config.yaml
model: "sound classifier"
win_length: 400
num_classes: 8
mlp_ratio: 3
fused_qkv: true
layers: 8
kernel_size: 31
residual_init: "scaled_by_depth"
lr: 0.0026
adamw_lr_other_params: 0.0029
steps: 6500
batch_size: 128
Rows from block 3 of a small sound classifier, named by matrix and row number. Rows with one number belong to one neuron. Each number is 500 + 40 x the weight over its row's rms, rounded and kept within 0 to 999. All counts start at 0. Numbers have three digits each.
After each neuron's rows are labels from the 100 clips, of 14976, where the neuron reaches its highest value: "responds to" is what is common among them. Only what is clearly more common there than usual is listed. The data: struck, bounced, scraped and rolled objects made by modal synthesis. In brackets: how many of the 100, against the usual share in percent.
# fc1: second MLP up (model.blocks.3.mlp.fc1.weight, 1152x384), inputs 192-383
# fc2: second MLP down (model.blocks.3.mlp.fc2.weight, 384x1152, transposed), outputs 192-383

fc1.305:510510442430495473488548491391486443484507515550503509491512457499505469503494558429473489549498529471503554509483530506517487516489462553515495503442477456478558506557478496532505521476535453522509527494497552502546416474523477476424517486501468425443441455457477511480468394451590519491471474497453518530493522582544552506538533515529429595633461417526480469549493474533497463519452521521524482479481517475508471512509493581511485543487452527490513494461491507498492501467510523492526552442505499458524501442532527448538520530511442427443472528510477526506515465509489529560
fc2.305:493531453532502448467560503448457473529487562506514515470486472540511433427417527445551475575508455451568521456449543474443498463471499499491550493533483436505488521553515452514517517522495469513519488505503570487533424467524501500518510493467467424433499542483492518514526426505526510502478467506494482520425518502561546532559463538564506544624497376538523479509505515523410491497502489590500450498516479461504463489546537540488462533495433493485449555454502522461507524466568467497470495469470431500590480460550468462475526472471456498472537521449536497574487510509499565519
responds to: bar (100 vs 12.3); steel-like damping (52 vs 16.5)

fc1.25:465523567526542505522547509422587543434456498485511445487489488544489396435470517492546463478523542528503454484530476488513542504523500500509500516495530550485512453479613548514438558491506452545510554555483549503543581548518493465594503521499465477541432447503510498500456507512516470486495565459532529481548594501437536534460559572542510517516528531474438392518538553508589512468506484462514456439515472531483449522564516502545490471523456512499504532546504467487464470479514514519483468531544567430493532564468522468514505557445490386474482522562500554463516534478506536483
fc2.25:467465648468441465413434481471533554514459461537476587511532511464485490468438496401577546470501456457521520463517472361563549516525508472508499546460524530527557493537510544511445482491574444490465490482491532531572558551443445500545496534459521574558423472465470508540467464520465530500466500527511474480528533457540530516477560611505503515494543511478422502505467479435594536535498428487479532440457528491542484529505526487507510453499487484516457538507544467513483512513525519377523451461498582447457519552443496463502557492475601475454473458491557535524571569478543535448
responds to: ring (83 vs 12.6); text has "noise" (48 vs 17.2)

fc1.516:505490495514552475459438509444515449441437502567465551554594507575506541503539464490522501497469477458546576495563447520513476536447559433469562518558508457435490508454509501582498500429489523456505483510505528541501450443545513528489451455451446461434447509481452444518544510485473467484536469492605533483520528500480469524568550565560533458442479428541493534479498492477485479603526533460465468493526424493587458498493478488545479490488474470490530455545493462516524487482521562468503491463512534395500472505451488480481577471466450474513498528510503521453479443518471546440
fc2.516:497491486526540509474473599470481482569596546537482553580444525525458507554537416506496468491468489518512528508577421481462510555450471477514558510458511497510449495532612508574470510443477505505536559474455512530509534423485546454455501528448470488448463527498481510529558572480454465447486496530561516488474567492499615457515447532509509524504518504524527454431494520483496496515529528482457542483521471579478492502516548424525506465526480495502602497494456495547488464486511537478458436539505447435495586456445475465523529531539411416510484548535575479505493515531511483497
responds to: bar (100 vs 12.3); medium (77 vs 32.5); repeated hits (41 vs 20)

fc1.463:509515544528469495450489480527543466520476476429476480483483457473478473527477435509447577450448531439453545545541465483424489518455529584505500468488471478487443514512495473514478451533486498559521561559520553465551473472505551437520525464402497477479431467526521511464477430511473537539610487513535543527507480517536562525486473511431463545536552518455492532550534499584481436470516467508485503491493490554443497473480517525416514464460531520514531469554516553530530511518515532566499551571412464433520519523546462467559455465454543559442541446575446503488494599435522491458
fc2.463:504503504548482546494534433556549456501546460509493556495466535507501515458489533492366568465481439462512526572513485522530439514465504620521437479532468513540484509520549542549469452534497481562504523538492528457501478443506503417502510527532506433551549498472424507428552563473525557417547497584619515492503514470520476502514473482432539532465491464498471486480476545504437579541389532493461531494475493497454521463509431548503422528457549448528481449545446521532546532535469533442498470507447533487452512499540512503539514508551567465549486521537490486451487538511514454478
responds to: ring (100 vs 12.6); steel-like damping (45 vs 16.5)

fc1.367:514478493610429535500469482492465504508455553546533469527413537470516477589522548479547505454522509472435480574523537486574536451422534539504547471454475445430541543428578538476549563478514502499525529507433492461570503487506463540463467530524507466550515457466492540481456502475486518448422534504547464381502475567438469566506537590560555535544519534440499484492529547489484526482508478508468464532494443477482522501507424501559467497505552464437549479496502517533406569515453559487527496510495455453469523484531480425478470532487569499440486574496521452517563497474475540473
fc2.367:514515508534489489537444459494464537507410516513482532490530537507535520539554546488532466436495532504532508576487483453493495421467471495424507497530447408487468509409523510461553497465468468520503470501414554489547476493592472476512546503430476494556509458519534449465479465540495567512418558511564506443490482569499416559500474634543576472515581537486514501524531490525437530447511490548501502478490508521596569526513492472583491496452464446487484531524527506504480497466510496474565482599527467556477462475516462458462481494511569488444472478511548483518510482543450548504
responds to: ring (100 vs 12.6)

fc1.237:528525512521481482453509403564533481491505528508611487512497462534504469521555536505483539539469481488505514506515471490437486502489529551498444494510441463515527504447511466481551513551539507491477507563537474532586471530474508520456496525477482433428504400484451534536525565471484514507552386416488462491527530464566451479501492456502539497457470471522570542463491495532445560521436490414435546533496478480525509555497548561497473494406490479518519493504470532496513521547528459508455515656520494521460428473411492516514498481501571506498488506534517498517486494511461491520
fc2.237:526422497562464485535513481557494482509438489483592544527468483562518527588565544469474526556459551506566539492521455447446523522539488566564516521474452523523494435510419422502485543491461469508476430481534463511589493518463515521502540493442448485481472526503413584475537564472401500479553493442555476492504484463483501527481472440562471486440415518515509485450513521496485448549468511463486493499546457518426588551503570502444482489435452463536549542579468526529507514524512509504512539550504518508475455440441464552478521555486511507559465570484490503493494472632517455482
responds to: string (100 vs 12.7); steel-like damping (36 vs 16.5)

fc1.106:468490525496490611489538471509476486494556496519431438546509459579504435513445502518499453568469482462479484534506547493486495490504551537493510443566487518390451480534510537464528433480477442400501484516470518591475540462489546513516423516552566462452521475529571504508458499485439509500476553512584471520523479455477430502502479583480438504542460478448464437491519451471521418556468482530487484487542520528551493512555555501529498513535578455549476483472533551516495552529491477419604493575541510504543487505440498526506465537520519566470579504449446517510520433547467507494
fc2.106:499488500461450545562519468488496526423556545566449495567546466553536510453543498460536505430510502515451542540480548544459536412418502527483521453573493501452484599536473508512537559463533520474469545538510510562533465463552524519487513491511472491555481454473504493498486495428466512552474574467568494488500431493549547496447504537541482508494567470496503517546506513471530454526490539545431465461546490482492469485434561471506562556501523513527460490491495502531442531447532513484504482494522507574480408475491541479560539569469475457468528431507460462541521505536527532509
responds to: ring (95 vs 12.6); text has "noise" (40 vs 17.2)

fc1.203:486419449543502558505487494572479514398456478512485539410514454481552529553536526584540559457474459503589532518525537466499511603464532511572500450457522449501511533420594503448452506438435486483500480462441456500449522482468492455496514519451477508460513499537511508544508507490526565521460538509535540458475562465487451492538573536503432508463491569537542531481511531499540547528508420462508472553486529501477495518469414496521546466551448442506500480470490504446514535409512463482500454443496543490489524470473607446473398531502427505517510441515522496483484507527516473540
fc2.203:507489448546512548537486526511453573450483487449524498439469466569585476536489515530514506485528481438503479492559533485422487631478449506556490580475487463494530538433547511469479475416519464520515491451496524544379569511490493449448566582494464494503559445536538574509491470494562558497512486486538507504517483435538531522513598520415459527490514577540484483512554509459488560461517491426454526487505559512485436484504451455576473476531466469424484503505543510490518452489520439537451533519472571566541484489489540507506477519555498467539587476434475497496556483488512495496
responds to: closed tube (72 vs 12.7)

fc1.21:565524512488542486425536466587538486461449500514517484435550521443508469484576599509478553564528442492472445490443477529509453491537499575483503475522458444510577578473583524511453514502433546521509493496519508491516489468535553535497517531515516589474520525529450497562472514601478532523377537474568516468538487485457479489498427472497509494486449521544482438453526501461551456489458550425530489509488454536500524475530485458518486459575426495400460450461454484527514508516485539469550508416554450465532520494466457531521559404519519547499545446511536441574531445505521522452
fc2.21:557508484508505469456474497540552524454493506472559548431558485542454451539624566517434526517494421508492396435410472520466452505491577514499471516514425433545537590467545480521503508472523522453521462518511509515516495480528578493480551503457466490461501509522415478546496550575553472520394499496565503455536480540497449453514457480469536494461504483576535463486511495498534504497500559503513496549466388465485505551469458493562482485573490552496524443517468489486526528518521436454530460466537454480563493493536483543500523494577554506495526480495574453431504416519495538478
responds to: string (100 vs 12.7); white noise (25 vs 8.6)

fc1.731:560504493484486463447461489555535467510588485535494533508473430466512509488452517527560495469453521481442454479514551454477446595552537479523501490454427517492524448565542484500525491470552450575504568557475458584500489495515430492487539508480495445470374440463493475448474462466466501452492504469496501515508563482495478471424462482459580441515513525534470481516527521514476440510488481566485560547461577502477521492521521496498531473493518556470482572514516544527526527530502546515563495499555540480528537530547491511471454396464471542472489554541518458403495537462410458497
fc2.731:539448467481458506427479378510553507463608512533491528459539424415498446575510440532490537490521470462468555502465464482512399433475503477586439474591563515579452570524555558498477568508528503420502505512471484488431470477491454554489446517518532469522473507444533486529517447507468458452497519497486506585450506468483486512523449392449596529500599496471498491555516444521512502514516533510544540472502553478409464534510488450494529511460490552584526565463495496525519510449444524537511486497436517546538494444447495487468494520448461525451558527498480470463511495606514527525
responds to: round plate (100 vs 12.5); pink noise (25 vs 8.6)

fc1.682:501466526505411404568471505553528498474478605471425476448491490533479462487534526458512443564511473445470553515484507507446518499482482490485497521489465509444520502488451494515507578427465533549521494406433556493548598461538474542515440524527490420464592496481464493510554517472452543504514572483504358498554558481446507504476544478466524547549502451454462515492457506503451519548421528458478480490466575555498530538499520521481511481487452456571537520490502563516433555518535544521488406513498511530491578453488473451544505484518483483374445547492482529509453413509519495535
fc2.682:487558483414480456519465573547507482478469538488536491506476450513594498493495465428534491532520502487442543521489540543412532454495505491489499488514480521469472454526448526485496494418539590615529432436508546514556539511509411449491404538502509509434505506431514536541564522516421501496498531503538445493521536492474415526494493463493523551545494456541477493512476484472499467521497529474477443463514483569501556511516554572441551475513497444502497542493500522459401563531539510482439530514477505476522476472594484479495505512538420448395427502500496547456521476542524505488
responds to: medium (66 vs 32.5); bar (52 vs 12.3); ring (48 vs 12.6)

fc1.537:491551487463446490536510524537579457494523566527451499526519516488550494408462477512564512539497519493537422493505561375463491543494445526482510570522497526479485489476480499539545451477466477456462499456479484526561370463498531492497522449518406469484550485566503506531574459543503500520499517483500494493478495464476467504481530526538565457458509457547533537592502609484485458545498518506475543532452486507485465529502443520522460508460416541494522518526521499501460549575476482424506491551473476542487467480472573509451472455542484571532455599529495419460413503519490424490
fc2.537:494430482505513452480485458531413428484528549477494481510512493482523487483551513572465437556562451497497490475556588485498521516507386525462520556552523517464532502491452528479535470470423513482501516442454485439520454445485538469518478475461460497509616573591493559563559526475571455500471447477486488464533497428539472505480510458536496421458531500504503511533523530476428419550482537512566549575450469448526467489525444500517556466513469502511488509488536467492549533514528470475500550573526486457504517476540510553578475579536546466473520551452475442558433478482485487471
responds to: clamped rod (99 vs 12); small (64 vs 33.6)

fc1.464:522546480477511462558476475534540500450466515515432493580535559541444518444469504481516496498526487502495551545471492549472424491494519520434451515499486455518568461504499563506498470459550551553502532455465480532503530533479507544555452522465485429536516453556523492507464530501523477551545515572443499479497452454461507473476500491390578501481455450542575478487521571477543498451532507485464482562458500545607510587452514583482525453497542402532464437496495521512435525509541595485484448494489504427483480512546545475408538475517503467473402464515552567546431527514524491506
fc2.464:518573500530500481477388518501471509467506493449485484527506468437473483515539517449496518568474504499532585507444516488531511512478480502486463521493531501503554527526517554530448506475483509448483493551508534495515509493468520564509443556478479401559439423518479485515486549551500488585521483498458409432528482536458507449515463560446551478476464513533601538535513543495532481439517505427475468515481495479575533534492509564491508578516585483549493414460504503537459523548554542531464440535484460497555493506531540467476524461493542487518498581505573510435533481479477503477
responds to: closed tube (100 vs 12.7); white noise (37 vs 8.6)

fc1.185:507589489436454461457456509469488517488516483499497414519505495519483540495497438405539483475484466520536483531500543481518410531450503508468452531448531547541553514434530531443488501517532467433480502567501544525500460500508535512524552563476456418537527475565464519493463488486559517526495406513493450460483460527585624521511430549464557504475525492521566553492487526449502456480544494503480522572484499508500562573492483517452489553433544501480529497521473533479454510488557598542570473478456576549480436412536516444450449548522503437495501485427499502492450569413489524540
fc2.185:482554547435533386535500494513479512532571471539464442472495429532431467502471513462537527531508541496461515483482526437546546512497600556483545473486523457503514520479436486613455458405443531465426501524521551503466482441472504491458538520548443485552491461531482546493511493508483466545566473552517456419481473519530566507493503526512528511469456422489532583472527505489460460481472525484532511526508470467503506504528485524542537481579478557496552487512552471549498465403529514464471481509555445518540478520501440437495468533475459434519449518547500439531444530479537467461
responds to: closed tube (100 vs 12.7); white noise (30 vs 8.6)

fc1.720:533496596484525513502460551585503462487437469484552519469468538502534486521476465494547462479486541452485502433492530477589467450460434455532485523464499433523557456440506524452470534525559515515474476466546492503503501456458562500554514482399481484480532465456539529546422491517430502465476511528590496518536422440591485439401494496528550443485547447468537477542492472587449571501528480490474501432531441487527470494563442509542552485461522568509532525514505464545484569519471505527501539509441551470528442515590474496433568435472472517484514474510466489468523419451527488517
fc2.720:475482520471492600471527470570450507473515514487459405489539555530491441524518419512570454496463588562480467464522430451547510508545473482501512448530469469564457571481483506524530484509523543495485512451500497554499515476456558476523477504493421426465514517426503496535502497456484432443453530539483530495511513540465583470472436459465512514496551497483531491577507458515542477511492517518532499498504545457483553492526477462551487527556574549411368545457553483519497417505492445488470526532411503439528544473530510507442553467498523458425570475520485526515456520503524542525
responds to: clamped rod (100 vs 12); repeated hits (45 vs 20)

fc1.670:518526484518502433465406451432444500391548490509499500546505531519546446502540462486515507451531503486484554512588548539524489504488521614434472458444459484471566522499465520480482487514442459512483498515447485508505499504532525565476516510495459488458510453461404499544497469616487462526569505489464460520511475530568490516494487534438619528514476516534575516522494527533543488450553549491520475533489508478532481551470501537469508495559517462473422487526515474473459522439595493536544424497423501513468461472443487484450475507457544512477472479490552555485459490431584535554
fc2.670:514531530446517514484500515451499448510526524467496525474522484500412499473467402461536562456492514522528560449523485480478473388481529513493497567427502525465502515535513522434480514491488528437547506555555505491480446539541580505466536519515423489517502513500457503540510573561502455581521505524428431544505466488486513543449501449466540504454456569495524480435483488461532449474531516454578552556499515528503525473538573485410545507487492524506491461522492583541510490447592569549476467528459486557533503484459556461495482484517507431486539533458530493459496509512537477479
responds to: closed tube (100 vs 12.7); white noise (33 vs 8.6)

fc1.522:477537520519531473462527460509495506508522570461442519304501485472502494473454581529507491494516468501507518493529476524508511448507460582464542514616491519427520470529529485478545456522483536506503535545481446546533463510464495545507476478483507461503535433524548506504436462511488603517450466461538507498472448504495504561505483492472511522461493483467450455477528474467533443449491509499536488517444498504536478396530544519483504465462523488456434516493525543486524438446515458460482491489489492555501509432517501469584473494575497484542507538526514441433488506439504502512
fc2.522:507534482466563462517445475538470479446501501511430555350505459452456459455481565522478474483503522525461546492472526487540499450520430560499550497513547577493516470571410495536552506535569516459496514527532500539470422569467458536564502510458540467483535449517494565501419482535517544550460521446461540444523489498525512596575452542483532542388516497478477493469478513422513486517535543544522534524507462516516527376513508495486492460465521451507450483503475497469548464447558457492454519480463485533446465442505481474600508502550561497554536560470555478492496500465488446448
responds to: medium (90 vs 32.5); bar (86 vs 12.3)

fc1.587:493496518500515532496534556542494471502496459575522498499496532525525552538477554544507506550482501432509526501488540550594419532549527531469458524553469496492438477510544591557465504548510436437492458514495504476546519522487464467530495551477492560535488504483508528483480537556448488499552578496571490526504511438469553491557465457418474511470444578523433472516533518543441492504458532523435532415531528584545478514503499500501413505545433530436517437503419457518529503485504511500530586451499450460503545383503463459511533466533540508502532577511501483501523518445522413558
fc2.587:496488508503491512526556497500546506551487499493534541508513496538511550559436514523519533502425456518529509495485539497521473647478517441498509539392508526525541458545511511522464429488487508422481514512508513539552528498465491523555557475450528477528443457524473464498510511521521497528552458491556479582482515493444460522592479456438514516466466478485471471505498501458486560426498464484435521403511518564520531527518512557571501483472482529463522560447429480533549482496452579485485509462530490449529522456506468547406542424481508530523517522492497464476499542538527470612
responds to: string (100 vs 12.7)

fc1.427:472499430449435449508527450440557464513418482486514555524442473497501482550420518541480515554486557495459478438456468570474535549527433470495479499510522510392523481447558463491537569558513523542519497520514533497517473471489452438446431464483559512453468501490448537505467523399495455430455483516534547515462546524439549535533522482488517491546508486476474523558578459482527498560508500543514436542535507534469591465489504531530608497482453495529594475513526537528453550514525541490466433501512493605497481483496542544450506529543499507542551518575484471572480549446603503460
fc2.427:569519512522470539586481484486436523453524429488565456557475522517536491541477533520500532533513439536456509511561516469550420542437499473510465494459539548486509509448473485476505466492451500421456472483557516508560444432466468498469529500511528486462446518440487535536504574534497515518433505519571443471509560553499465537489470489517510538478472461532509498507496464471507454442564506535537508557509476517433571408479598505531475571472474538572524504486456558516417519588495484513505555426471479495508472497494514483491485554497533557493489532504484502541454524521573559505
responds to: ring (100 vs 12.6)

fc1.109:493507475483499466553524463497518487444521571451498499471482567537484511524460499539508451501496472481490516557483496482476516467470559468442418473489466471413554485487526414544607532457468468476494527448535454490596492492501511498557482522499549486465477401460487456515572463521453538513461493535564497542520554507455458470577528475454423507577495556479493456491472471448467485549529464542500494501433574519520488446487477514499472523493470479495479550487480498530509518455488482464529458410470541504461555542545452502558491464536530589397558492476479496498530518552501526503
fc2.109:526554517477482429509552508481525470473563444466482413452552473468492479505541508453437467511543502447414520550548548486432485480498477416479459497588486467487517481503537502515473499465525508586482509526540479448549482491569565468544456519608564389531549520456542498504551533521479488522463497505546453528530488466474494498547514477508491490556505552501492473479513506514520486465516481491559478508562561501524562508526477509509561542513483586572533468459404567492479496492462503480505495469440623423469460591467510483591481456517504461484442517496484457498491461549527501473
responds to: medium (61 vs 32.5); bar (56 vs 12.3); ring (37 vs 12.6)

fc1.641:512435487495507477518483530474550531499466422521420470519515552508539476501479525587491474525535595611455439529535451494578553525526565506530511534508557521470392503531532573453540505512492520536546412554464461467587491519516472490520428494498503555445472513505435496519455464544443546492456542543534471426500588517486536492529504427582452521489403545522464450530531444497483505482482508494522442567502479546476536456543489454487504507540501509513486508463444517552556541527485488532447427465494458467499522459496451487481417545471450516497516522552527567462548477504467487505
fc2.641:522543530501481444478436500505520420493566500525587517507546494577454495475476542552548496498536479519503436544451509514476550545532586485477571458498510504490483488498458478481556556438495561476547472485496485458547531521505553530520522507488544577537494493525444516519443583546461563457399522417530422511419504508519504489522483502423414505461536509549486513485557467578502505405558479496501468550466525486450474513516488516478401478468451502511401555530413551490539489572513499515500515530419386536530495451538447495444520557564563534463487464546481518479557486369571573484
responds to: medium (74 vs 32.5); clamped rod (66 vs 12)

fc1.512:466484449505484511521509533496472432528526516498480564549509418576560537523512524500398431491540513465452509413517481526532451562554577492474518553547412479459483441522439488502443528587553401621458514549500567436568474444510457492512507559600498511512545539527470588529437457497440543437539515532473481538558494479485454492512498503510521478540513519476553473577461515554502444477513503500447521462501499463478533432462437411467499448427464516515451505576484537523459549506533543483480562428498555474527447455558463467440528462567551509478538528419503483484462522511473458497
fc2.512:461439468497524492445466521437509493450492515490469596528561506526418531555583488519473461457571414524474466481460509571527438487609560488429565456522524509491564462492438486469450529485516515523485487550505503470552541524487478530512491496566481516461428512461465548444471419502458533465454574448422561485507487499506507421512471429527527536534536529538515445526527508515484449566459539574531462558494473484504486508508583454493529456503490464486488468504480510555488515467532501492500525488513547509502449435566489568475470455456512426471541466451523498494503527517462488549
responds to: string (100 vs 12.7); medium (76 vs 32.5); steel-like damping (40 vs 16.5)

fc1.18:485495560475516583490491505481510462539529521506489494422484473511550484495484584518544519507442467516495491470484493511526448506526467517451590581525487471449522503559601435428613495508486478502472434458561575509518522506549474461461575536526505545501469485485486562476480528492525553469565510523430484499549522506476433557529502510554488463465464430504493525474519586491516511475476484484475475472465521481460466406563527507516536477525518562538445496552569464445517596575463510535503398459520496538513502534480412521529501539492523520482442497414481483528497488525510519523
fc2.18:433481484416518525452492418464491468572506518469463550419517496529524450488529550526478522493525502500503547456513510515563505550550460552498531495560507509468530486496495510474529472498514500474527481430582546488523588541602486456449509549541488558518489528495530526527525444488511536473573489472434472508539491501489451570466497511533505493433486523532456497444489554496558531495471553458526469442510467504479483405550540528507526482513557515515534522569570468443541453552456501509527418465522490502468492511464481552503466488540566483413490465406470509511473483592473485530
responds to: clamped rod (100 vs 12); small (68 vs 33.6)

fc1.545:487479499521440551413578543537495509528496481519458472503495546501513491552396530486515471512465510528485499459469512523466470482537496556473462481513556474460536482480542504517452541516541525496506535438491471565479445501485552518526506514494472467525388504551483475495521529468520521457503560487498434518466474579488525480510523633454521425452468480551516512491483507425515544561503448565515541523554516574599509386480473481517406457474526472453481532471499510430529500498509500514565463493523567520445531441545464461512582554437532505497490529500510503536533487504517531514
fc2.545:517380457490490534493481519465490449555470528471526534523471497424440510524516503400485507503514549541521484446509482486506499439446532536522511488567518502535565556536529490489480473531459499473484486549516541492445489471473504458572516463529491431487507466504518496529476525571536527465436477458428528503538524587485532580516492502491479477510460427497506509524540435509463498526402512521498556517500584489604541431491434448618544532506474432505517495493448443433497464498414495590549478501515511475462417435496519485575541496505591476525457570437502600485449469469494496538
responds to: bar (99 vs 12.3); medium (74 vs 32.5); steel-like damping (36 vs 16.5)

fc1.680:466517483528546465444513480559475519407528532481528531449463532481454543459536594552434536509522501465464488519458417470510527523486470504428532486590549487411504480505573422521481544465450542523468494507458484467447479502489503535428563492511517521486458491499465443531529534507469535460472444523512574416481508462492516533456463492462457535444432505475476461541513453526537464529533481407480523497477496428577492578493532539490486505538486516436505521476403513528551455535513492451543482522460398518460543527526541537544542486464524396548482438545501486541549530461521493516
fc2.680:505479485535474519464418510499537564586468431475510485484501569473500461547471500567441443531560513466521521504492525535576465518559474511472507470513509441540557488448479461552529493491548553449446507501449486444457556468482424490455510521565527484494582479520481534545462558491503506455468504466441485433441463458524490401504422595434495566495504562491472555516528484461489560498525511497542560507483567450547458490503550508540543554459495470499555526528496492439474524552457486444462454463435463565487417536475443466366529550491502490562526513481460439503441501511526499539
responds to: medium (92 vs 32.5); bar (81 vs 12.3)

fc1.534:480550502449542511507499495580484525488532463489376546409507581499523473475479543486485516470511513500533571433552529473587556521542475548424426495469561512447533536481516447488419431500501489489462420454495476490555507484426491470483563402460528568482558558545497491548481428480468541527540507545539527608504520449495469521534442486483441474522518514536461496539464507559492518526473544490434509494501507474550507446499498432492455480512496522530498518549523468616504528543499499499468532585506504461538466518407563557502485490557455547439465516475480490464558537536534496413
fc2.534:469439519468519496508543539575520531538563448495417480409506472475462554511517509520476546504466595492491516491520560531495525540443470525447445487536571543496561501472508526496423478582509531454478501532445528498560492481535488539507535528486479545522502488541564506522512408410544555450484421537468450559517520438527518530510491482459515472448456501521435501506495437529525482553547530551422499504520482534495534515500502433535597534512604525479534532492532504498506482484499484483468521542468470516551504447474566563557504485527485455433531528513439516454502548474468524491
responds to: bar (100 vs 12.3); medium (70 vs 32.5)

fc1.623:513565498493494518531518507522464430408573524562439413519493449579454494465506614502511472479536510561441465517531483494475522522520439474482513512530606519436514427462488483478549478455538408492474520372484566483546478587510415479452535485534543542487541590491533500454413459503540499429490533497499508538523454439480478524542428458544509495553464555504488562485508484498481462543496477523435498498581480466465504573549493478498522505548551450438457507510545573522499518529472558479504522448522496518484490567536485534469550509554491500493489539533463454468559523542452486470
fc2.623:504502418481482530537573452446536509508486466487459391539515445430458422498472491507508512520538519505551494522533467510401479562421500480531531526568553446486516472612541539517528536477442529515490582425491512457501526508534513557551423526501520532504531527521496476526406517525486524402487482523442486530522492477539526462490545472492496473472440531532473445508515550457532486507485545516492539541428513430512476498483444460478548608520481537498495489499531507534554483518557488462493553487472539489528468582557550448502502481450445509451503472546519507469421456520481534487
responds to: closed tube (95 vs 12.7); medium (69 vs 32.5)

fc1.246:462600537482513426488496568522431497500494468499498553443578499477563553530463569474506441464434470509546494511424468443480503413509550484362515514493469480491437479465476480477467544495493592441550481513540498468561475520532529512453527536507445531541424543527501580474507514500464530515543501418559395480525514463500588497532498449477593430485487457482511578513474500495536497514504560522451535528498452509539504601459404537539500542485481487518553532442514548446487476520584474446536484544484496506456530490403496487501515516523518518479565549531453461437495533528542495542
fc2.246:474503487492511482475574573503513456486469437500498545436487544482535470512520479512560426558502492483541449512517467482453567432476519494457496445516497478430426489440518497510461483495465515524491452594499540519456497542496516474475506495464520482503542510443498537503541477447537547445510566393570531540552458500530570518497565401518526481485438435518472480565492507456492504511431549477496509443524444501473505549530449457578436493503429611507509503472531517454555537524520487522504528484501479419452529484474443449572542601465564534532570507452447420529449463456526486442
responds to: closed tube (100 vs 12.7); large (72 vs 33.9)

fc1.605:450464438483523509509544481554520462521496504494514486445571484438562508506476506481508510487470532492504445613532504507446604436505580562498514496482543487569490457527519468457487495460555553555494501492505450491444458533427509451512482480556498521454470518533488454513512457495547479586490513492449508537500448488532479545532472537498456505505437486499513472552472497493489534527418491506551501501521426510513434577561471452448552517459508464459418520563517482462509491472448478461477474500512524477493439462522507499501526494565488501409420531472492448478508569518407501533
fc2.605:481475543479501496492477482471459514469464486515550498513526501541515501514470462514547525438542552502463503430481512489546505445483474374449404485494483564501505542438432534559496536455532527463451522462521504504516468548420419505486525507464585479436559545530518523549491531469454549532502483569522544552448503578503542565490576485439489535493509515553478454483550495428499484573504466520547517423477480516501505460548500476527506445593527489556624593426478497524456465427481459564434519452544473496486546479530471464463458550501492512520503478536482551436481556497543519437
responds to: medium (71 vs 32.5); membrane (54 vs 13); white noise (27 vs 8.6)

fc1.196:534505539544474474531511525538536441418536454453463472572408445507474490503471486489523481527533484446512504510484502515468562532479537475497617485543441445443515433431475500539519507464476474451422478503515555520524600479555513500510485472555543551497464445505504507521540522445460571504489467491514498568440513472551443515448553488460489475548504512501450520521516458448512495495493521472555486496494458504482467491524473506522534482495524510526500491432487509505434493516478522427487489458493428525437452547555491490517531503483488526421544548512497548583556544475526546465
fc2.196:502531537564473438568473498485508554449490486413441546588524526464535432514456462473506481554536495507533520520479488527455490507529526499473573447560464446508570450432483385503479476433515445479425467456527499481480556522474480495493524462536514510474551484476502483453497504469454519489474511495508506530466584433511445527531544492468512481554472495475527500507499549448546544497543534465533550543427499525486545489454482513564515519460468580515473518480438442534425497500486498512499445491483515525465427542541559519521542519495484506460523461472467517544523560448498546480
responds to: string (92 vs 12.7); steel-like damping (37 vs 16.5)

fc1.579:506423474562451497530512467536448458471538522535447400528478523555468522506468463462474455499448536502445516493446534514467506475456549535489521513491452503561414532526527504556441530468500501495493469563554510473494447436511507501517438523512472533474462492573507454522465478508440522485425448503535402444515533531540507507573535553522499495519506545507379556512421486482479496557523512518540462524499456549526475428513496512512462518445539563468524469472517527503519506467481449529487588507575490473477484512486398476497522451500457481508449452494493505502475527451571453540
fc2.579:471481475515504511493472475520501510457528518489451542517465630509491491540433523466519534500543483494560503496422485473522513506442484566488554526434521511568461551528496484572482577483526514477543488433515526506466483491471516541511490556508408548356443455455490551473470497572496413514425479577555486436488462545506467469572490556476438532460553468551530496481478486528447502496555513448528469534456463528460472499516486486504579540552585449488524545462464485481487521439418501495491533504571453509452491475468495507415454549450463498506447455498478501539513499446571491476
responds to: round plate (100 vs 12.5)

fc1.41:522471450520505504527476546467453484496476491512470408443490480555490465544521516546516552563490493538420466511485448559403501451453524517521519478454459559455610433420478524506532466584500608555525496455524480476465477564532561490562506491530487512505455522464492489454496541462468511566503508442504536539547500469495432466454501443497494490514442483541505441520476524556503482497495518420522454500436516531507519522534501539489436508449490480513521543510582448562488461505469469450578566536514450474529529465484493615480504551496498515544414586572522507536479512480495510524
fc2.41:531493483491457567568433484473475525488466444483467507432550546457530465414518504543540556510464518519477491477517501454512550475487520530522529519479418492595563542462530514524526450490517531500496457497517473464481495574520490552507483494385489479509552488438481534487405597502484480477428482506574566473494509487509504521419498530529503435540472517477525569509482515455440533448542446426572519504533436579464468472509477481507492460544449489442442497531496498567516514560496496499481496503506507467456456416461483556470495463498453446501465547503480536467471471523467497484
responds to: round plate (100 vs 12.5); medium (65 vs 32.5)